A small multi-label image tagger, trained from scratch.
Model: 32-pixel images, norm batchnorm, activation gelu, widths [64, 128, 256, 512].
Training: soap at rate 0.0034, 5100 steps, batches of 64.
Rows from block 3 of a small multi-label image tagger, named by matrix and row number. Rows with one number belong to one channel. Each number is 500 + 25 x the weight over its row's rms, rounded and kept within 0 to 999. All counts start at 0. Numbers have three digits each.
After each channel's rows are labels from the 100 images, of 14976, where the channel reaches its highest value: "lies over" is the class under the peak; "responds to" is what is common among them. Only what is clearly more common there than usual is listed. The data: simulated grey scan slices of phantoms with and without marks.
# convs0: first 3x3 conv (model.blocks.3.convs.0.weight, 128x128x3x3, each kernel summed), inputs 64-127
# convs1: second 3x3 conv (model.blocks.3.convs.1.weight, 128x128x3x3, transposed, each kernel summed), outputs 64-127

convs0.35:512473458485457467474463456489513509493489483488492493517504472497485497480481528514471485458487436509504486494527498461480440492473495493490489475474470455510505490466486468511480514500506493
convs1.35:501486513492495488564472544474510510495525498506521527531528524476549510536491454498516523467510500485497508518509530511505480511513494509488519454500494511476505525469507551490533550521506500
lies over: lung or cavity
responds to: chest

convs0.41:545523523505455447471500512543517501529510486520540499498535540541477477485495490489506486485563500503523528484489475517540491521541467512495511431512536483521507536520538522520516549481496530
convs1.41:460525472468520504521478508472465503530492474529545508474523508472509462528487496488481475481512483497504513502492495500511466493426491462490482456531553533515457550464496507492477459501522492
lies over: bone
responds to: belly; noisy; low contrast; crack in bone

convs0.113:485502498512535542447488493492533540519527488471500521523508494536512478420487452492541510486541546538526517492474428530523541504498504511503491485501520459493507506477519505527510491495513508
convs1.113:482459472523493458493457474480475477466530473499525496484530481476469449486486481476510485490486497480528486479442470497553468473472469484519471462523542516526459503460482472485496473504526504
lies over: bone
responds to: limb; none

convs0.103:512533525511489462464510514524530513560499513513544507504539521551501476468483491497518488522565514522500520522506472525555495479518523506500529455493528492516524511531565533517515540482492527
convs1.103:475513486483512493547466491476468484491528476541564502481541507478483473496491486491499473488478466499549551494467474499550490494439486486513477462542526524517443506474522543483485455522528511
lies over: bone
responds to: belly; noisy; low contrast

convs0.95:474480466455467482493490481468501507504487470468467513472499481492461487456481550517472465480470446478514494506574512445495482472493530508489517511448524492494486506485529477511493498503504522
convs1.95:500468484456507475503453514481493476491501500500516478519475495477496545532476470510520496485515518490450471508479446545507506540521461515501518522518496497508484532476473489492507491520459526
lies over: organ
responds to: dark spot

convs0.122:489494494482500560515474458500487469495521456492515509521558471508497497529467481530513491501533535519512513538492502473486486506529515539504514517551521523487502494526504452552474522499476513
convs1.122:506504514525487472457509483490438479503495503465475500500488513490487450570514465494475528491466525523469478499473511497472501451475546504478521477477527475490477496518479492532502482472504506
lies over: bone
responds to: limb

convs0.1:527515508520498574470494488526508529518502509497540477470490493498490498462507484499495499504447505540519503469469506500513512495513428510489509461504512502488564473538471497519504515493484489
convs1.1:476537508541492500474506495495461525527511472515502517510553495492487439523470529507491482504495479500468466512522506477461478497450516489523500474518535509528464489487428503516495488497494476
lies over: soft tissue
responds to: chest

convs0.124:477473471507484498499456458449527504505494466455493503474476472456464540432520482531525510514476511494536504481526499482499499476507517499487480490469485486503461483495489478486495520490504456
convs1.124:480528500476500486485488540496481525533535496480518465501500516533537455514491460487503494496468517503480495477509526501488481480514525491473511479508549533513499506466481484479507466532458506
lies over: organ
responds to: limb; bright spot

convs0.70:487517511512523549440526514479525541506499496475517505521496501496545506403528435504515498467495549548500519475512454538510523504480509515498487512494517477496517513499505481494510485506510504
convs1.70:496467479543488448476441493496467498480536466496514501491525491475448448513470474505518507491479502491520490490471482481524457456481475487496482459507522523508450497464493471493484469489508496
lies over: bone
responds to: limb

convs0.18:488474484502468479514458445469493519484466479489456494489439504485474490503497528510441494459465474478514490475533511447477458502489482510467515519508484492462473518488483495500477458479487475
convs1.18:509473503472476521487474540496528491507521474502516535535490536503498531529514528516537495478520500482499513547514488538507464538484496480515500485561502511523491476481480493473526512589496526
lies over: organ
responds to: limb; bright spot

convs0.68:478451487446483461457510516464502487484470504484498500446495493511485485495530513485481472492540517463498501479553496501488509504509472498508525514499478494450444525531492458480493507498553500
convs1.68:509410480512495503581515483492535493494513495510522497492536496502532485501470516503522488463491486477435530510524541512513526469518496481487484495562494516545508523469484463488513470549523506
lies over: soft tissue
responds to: side: left half; crack in bone; belly

convs0.110:515495514512517495509542532475480534486482512499460503523480508499529542510450477478462483523503496504461488482457444510523502488489494476518494470484490461491526524527478448491502485472498500
convs1.110:491500478461529497470515490493520494534531488513535536503516499511517489487468550512534526479494497461529494562517506474522516539495532470483513522496544539534502526485478488463513507456481485
lies over: soft tissue
responds to: chest; several spots

convs0.21:477509492541506519436473487475535530488498489487491504482487500466460515492508453517496558454473462481529495491517510455474474515525494486483513500522490502497455518503507506494499503491478503
convs1.21:532492499531475487503501600496511511476479496502512489512493547507512459509502469502517481522462509504492496481488514498497491491475565497514517473532497499506494507474502520510513509547515475
lies over: lung or cavity
responds to: chest; ring

convs0.99:473572543517507519507439552502488519531484522510489508506497562529474536485529482514499513477529484503496490515498517465517518529489514508573501491527542506483462467499535499493517497513495478
convs1.99:501465468500480462533495468493486463463525491523512475481519448442492482502470482484487494513484505479492507483446455470549504471476484498526460515527490539517485475466445479496497467537484515
lies over: bone
responds to: belly; crack in bone

convs0.71:501487503508462536470522477529507509478499519492506510552496496463522506462478509471528522489501506511468483461496520472484486440495490494476479520505486492462477485466489500498445471500438476
convs1.71:460510506545481493511499510494496519464517497480532521500529487512519404524507439486518514511444499501499489493474494505489463467499548497530491519494498493519501504493450464507501530548479494
lies over: bone
responds to: limb

convs0.88:505520508507498544417485524488485540500499498472488495503444514506502580422520478495502495476512511539445497498507518519514500527487491484510469468475506453502500495493480471477518516465496481
convs1.88:472492486477503481499503479505514492534527493475545506497492504533483442513467493513475485511512502465523484546493492494558498511498523493472499496505506526512503478474437495476536498510474516
lies over: soft tissue
responds to: chest

convs0.27:497500494548510497513474488495508501542525493522554535496547486509500537520483481523498504468528488498501529508499501470469482500486494535450501538522499516543484457482514537520471558498514537
convs1.27:517538479497516486521495553503454517548482519486497492529515538489503452535514488500501492518488519502491466487483527498460508465472514480528532458499509478474503528502580555515507485488518495
lies over: air
responds to: streaks; chest

convs0.29:500487500510463458527472466510504489462491489523492503534492504470475498545460478488504518479499487461525500464490455474509448523469498493487468446563480539472497501502507501496487474527511499
convs1.29:472518498486534517428477540475501550496510503514521507497499527484485475503523482507489489498506514464483524519524483528506484507467491474487520470474535511482515507458493448482541503510507518
lies over: soft tissue
responds to: chest

convs0.2:479499497500518501585461470486516488486519472484515506495497480491469474622506481509525510511511554513518485508451517507492502490506483500501479516559506552504499493501493487523498506545492496
convs1.2:515516526534513523398500517501466531512505471488462478492490513510510474498515482494496473507481523507525522488494516490453457500514538490491496435489548490482520503509520521541497527485489534
lies over: lung or cavity
responds to: dark spot

convs0.97:490492470484511466483492487501513538487485509445482496487479475485496466425501486495483486458483490468455490483528504502513482512488501505476477538474468472486471503462475458474497492484483492
convs1.97:508474485515526479597462570490516490457484509491509448499474547495480517517482475477502519489530473531458476443518516520488497450525496482472519512525473492522508514496497515520520484522509483
lies over: soft tissue
responds to: chest

convs0.117:552467483521498490462482501482515496516500510477506514470513490494480439479482508508494452476508522470475509535529528439486510567514515514517533499512500464454477511570513476522509492482475496
convs1.117:480443498511491509562500479491543474502510482517543509484538507507476441489489521490530501474485497481473546541498546541497512489472511501492510515536515509525457529474456481483514477538532500
lies over: soft tissue
responds to: belly; crack in bone

convs0.15:511474501491493469548530500485497467503513534509469495494517502493505517531517541514485532546484490459497507521502477508468509454484497515442485513487479514556541493473457492512479466416470505
convs1.15:473524516528489450497504498511536512517517484488498505476533472512488452437476480484499475466489461517463485468508499507487485491512470492502464524465491503509483466463483484491498487487468531
lies over: lung or cavity
responds to: chest; bright spot

convs0.89:505525471499482511481478490485519509505486492472484514499507486479469501510539470496503512434483457453480499458510499454483464475462480520448515507520476511511426494497483501464487504490500498
convs1.89:537487523535496473546502562508516492474490519487512477500505547496480504524498498497490494500475468508467500458519486532486496453546523481517523463540478498498509518487557523507499508578536513
lies over: organ
responds to: bright spot

convs0.25:492509496514525568493474475510458468479508478486515504498520490494510507521480485527487500514495497545483485544514498520483477505475489509501464497535487489431534461503494504509469517529459511
convs1.25:485501514530479494431487491484470502530516490478495542507478526522519493572545461511486516480461538503496477503477510487470489518458529518495499469517509472490502478502473505536502524496523499
lies over: air
responds to: streaks

convs0.48:502509488485514498520529484519483512524498511481581491482577498509532491512497490500479478491546487531511499504532509492505488499465488513454521500508474488509517517512570552497503603533515541
convs1.48:491549506518528474534472518487529522547505498520481538506539541493502472492527492510506458486509482519487497471485518493487508505477490521495496492491510501502465520473612568501477489474505483
lies over: soft tissue; bone
responds to: chest

convs0.42:489540490505473563501530516472497585510490504502501484509489493490491471530499461470520516460482518522520538451493471461483501492496459517512540443520525537503496526517539487490486503514459500
convs1.42:469504510516505476447469471489535510504543474527516505502483490489487440479501462481545471513498450489536487522481478477486478513478486481497478470461538504497465545456486464469530490518514502
lies over: bone
responds to: limb

convs0.36:475475460502485517529477481499520492460504467479503504513494457475481498551506476505517523462491464465495500512479487492489479483513452530478492474489496493487456504482448475445488507495492481
convs1.36:532504523537492462506512572492475505436468529495503458503474525500502493528497454478483523511473508510457480433497468530485487461544521492493524467529487498478491512484498520520505503499491496
lies over: air
responds to: streaks; limb

convs0.84:458506445477502522491461479479524531499500510460520520491486499478465486496502484511531507457465474463570519463530528505508509463514545504483498547513484530472493496457484485498490473530488506
convs1.84:486490506516497432518466516482521503458531497496493500484495503509457445459461470487498483466489485484496505494460482515549463466471471487501496485518507529516479512460479468485511481518495513
lies over: bone
responds to: limb

convs0.28:503460479516507484484457459482482432503505450479483470501477467470468529519480499503512533514439457498506510517493516453473471493513482500530445496511488524473480475479503493490441510506523462
convs1.28:490505491499473493418509546487486512476478494479514509514466540534531479588511457506526504485470511496511473474494502498463483492500528504468516452528515486498501512482489483484510505533477502
lies over: lung or cavity
responds to: chest

convs0.64:521545490493518487483550542516548543552532527487550503495557498529511474489544454497517522507533517509494548504488445520495517506525477538508498463506509496510537521504531554500507548479461528
convs1.64:483527482510497477525455506479486493497533492516551510490552496489501454506502466479526506504489459530508471489458442478528460460457468493543481455496541520539480528492514504470489479548499485
lies over: soft tissue; bone
responds to: crack in bone